config.toml
model = "image classifier"
train_examples = 147500
crop_scale_min = 0.8
translate = 0.12
color_jitter = 0.1
num_classes = 256
arch = "repvgg"
depths = [2, 4, 4]
kernel_size = 3
widths = [96, 160, 288]
loss = "cross_entropy"
beta1 = 0.95
batch_size = 128
Rows from block 2 of a small image classifier, named by matrix and row number. Rows with one number belong to one channel. Each number is 128 + 24 x the weight over its row's rms, rounded and kept within 0 to 255. All counts start at 0. Numbers have three digits each.
After each channel's rows are labels from the 100 images, of 14976, where the channel reaches its highest value: "responds to" is what is common among them; "patch colour" is the nearest of a few named colours to the mean colour under the peak. Only what is clearly more common there than usual is listed. The data: histories of elementary cellular automata, time running down.
# c3: 3x3 conv, stride 2 (model.blocks.2.c3.weight, 160x96x3x3, each kernel summed), inputs 0-95
# c1: pointwise conv, stride 2 (model.blocks.2.c1.weight, 160x96x1x1), inputs 0-95

c3.142:131108133105096134107121141172117108142163106108121152160153126120133155127114188093139110164126101112103111102124191104107128103116133152114103140108118132131154104099097101161129143122141100114099098105122143179141092103178120128100172134126099152079116147105093118116121129152103098119
c1.142:136123065119120157103141147146132102132143115131122148161154159145143161108120185111127101147150122100118131148141185117103139110122141154135154152130112151137177111137107103152153140127125113141114090064116124164103098120140127146084178163139126119081098139128126114138106156158172138129
responds to: 110 turns on; 011 turns on
patch colour: black

c3.33:132124150145133139128136132122170124146153178139149146116127101099128108097117136142154113127094116109173138149141109180146136141162172156165149154162136104158060136115133164151130120141146122127133142137168114090117144134126129151215120108119147154111132153128122152149124112141143074118
c1.33:106083127133134154127103112143134132134138203140109152151103143140096095130120163140131120111087108127150152143132115145158147185148127161151067122149127111154092131119112134142060140123132146103145131151141088101122096146144145115131115138123150137157152128141142153187136098165140100135
responds to: 111 turns on; 110 turns on
patch colour: black

c3.11:137134129135153141101159108100117143156109152109106117062108138127118088118116104171106134144103117127203155119154154122085127137175115134113155139136091108071126154170143102130132121101107142110141084093136076127131121157096131119131136137120132143139141144128129147142135154084148159154
c1.11:118118137148137123121156101109134141157065143120093116062107143134116127135090092150100141142090140127198148140148139112102135134142120137106138133135111110079143140160128114134118135064125148086146097085118081117134123134099119098145130133111133124118134149123121147125131146052129149122
responds to: 011 turns on; 111 turns on; 110 turns on; large cells
patch colour: white

c3.45:118141103104135132123116103131081164135122107142125125146135188122147088162149092124121123125115143113138138107142122087111119133135106089104139108126115113101173122174139084110146122116130145140105130114113140138136127107131099136060152151174098168129093077100145157097148141098136184122
c1.45:103155097097144117138113111121094165114129089131123131131139191124160129161122075123136150132132130095134126137137110114109103140133115110124118098128147116092143115152129103113123102122120136136096121136134108138126161126158094165084136142170076157094090083109133155085155132111127193092
responds to: 011 turns on; 111 turns on
patch colour: white

c3.118:112169111155152100096137123112116079113132073200088127158113160122093137114125125134114159115097120108154099107126116163152129061109094105120127105118091132182127115138124134133123147114117139094133130148126119128145124128087088101126087137161129112109130128096144123101117109145150148100
c1.118:108181088142159116118106123111131079127151089186092115158089158131104143124135077125138141129107136109129133114140118173147111090091099124106117077115104146178147099145137125131121119132109138099136142151102108129149134128100103109152109121146123115100112144086162124080133095150143137106
responds to: 001 turns on; large cells; 011 turns on
patch colour: black

c3.136:085107145155149133111136122154126091062146103157145131104156109134107130135146130099123089126115155131132062131105109156166090098109160123135098086150138124126142121141153132131132129153153115157060155161154147082082158127131153147110117127135113142136081113152126124149139119148126110129
c1.136:086113158145149132109124114146113076079153109162146123111148116128117134129123115102114104124116167120147090135075124164182094100110165147143113100142128139129149121167142127131127151157139124173063161154146133094123164119141135151127070133171108146098103131136147140134134133135119124105
responds to: 111 turns on
patch colour: black

c3.113:140132148158114133098145123102147079135125135115103051132150093136116127098138087131078140132152114091126109133136129055118135126149126131097113125121090121109138131133122110090147130139130049155138131124112104114124141106100108109122107132139111124116132149132077074101135131107134114171
c1.113:150141156154114132108140128108131088141130140120107047125128100135119139069147094137086138121147115103124102126144125053119141135155115110100123129124086113093126139119127104101135120128106067151132117119113095117126135104101132107107079132138109113118122143131077067111130129115130115158
responds to: 011 turns on; 001 turns on
patch colour: black

c3.57:101142091132142124109070118116131129127168147142126111128059122136152096147113147095126113129091113133129106138181142146126124111125136115110106133123127134171134138123093109160030114135121133126134115179128101131120162105136114148154102154099120109130109077119154152096127113099126121143
c1.57:088150128103148148104082073122128147126159151136115091137052120124146092137138123087136120123086124149128108136151140155124136138084143098121086105127107135163127109130096119155055116139135144130128133171140113116131138112121116133132108157086133131131072093131163145104128120097125128140
responds to: 111 turns on
patch colour: black

c3.99:109099132135093111102110130117126161107136171108148144061108091107132105109105097129144134142079091116182143106144143131154134153146126123153104131162146115142104115087160104075126103108077135123123119177098120127133123147117181147142125124103121132146108134083141142090111110132104128124
c1.99:125105139118071119086125111092110135095139158136141132074120072134150132121125103130144138120096108139141148102124106105114114148127100111131131123159121098154090091066143109097105123107079127120114105156096121144153122155109172144106127118100105116150115142083122112077117094121094145127
responds to: 110 turns on; large cells
patch colour: black

c3.54:136133129100116097108131134138120135081128130121140120125123176121133100167166099140108107151107129131151137092139139108101102123115105114099096117130133140113144119143111094099135119090122160115063134137099171094111143122118104145078131139138091118125066061105139180121148138118125167107
c1.54:130145155116127092132171133144119135080144142146133133127149151108128075157169122141128106162121107143168134123147169117100125130107092118103113115103131150117145141159142092121140142084125166106103132145109182127136152140116107157092101157144068137149082075118149170133142154118139148122
responds to: 011 turns on; 100 turns on; 111 turns on; 110 turns on
patch colour: white

c3.47:103121100153114118077158115111091134129122096149083113138132141134143135120123108154095113120115139121141107130133098108114169074127096094120115123090091066144132126133127130129133162141064134109122087128128151123119110136106135091120144157154156168078120108094092091091121110131146132151
c1.47:116113112142128142093149119122093132131109097146093113138135161128168138110133123138109119082112118119144110119128103122138151090116110082103121103084085091144128138132109131109119137144077108122117086097136134091112116141116109078080141143162133143067091120075117080103126084126136120133
responds to: 011 turns on; large cells
patch colour: black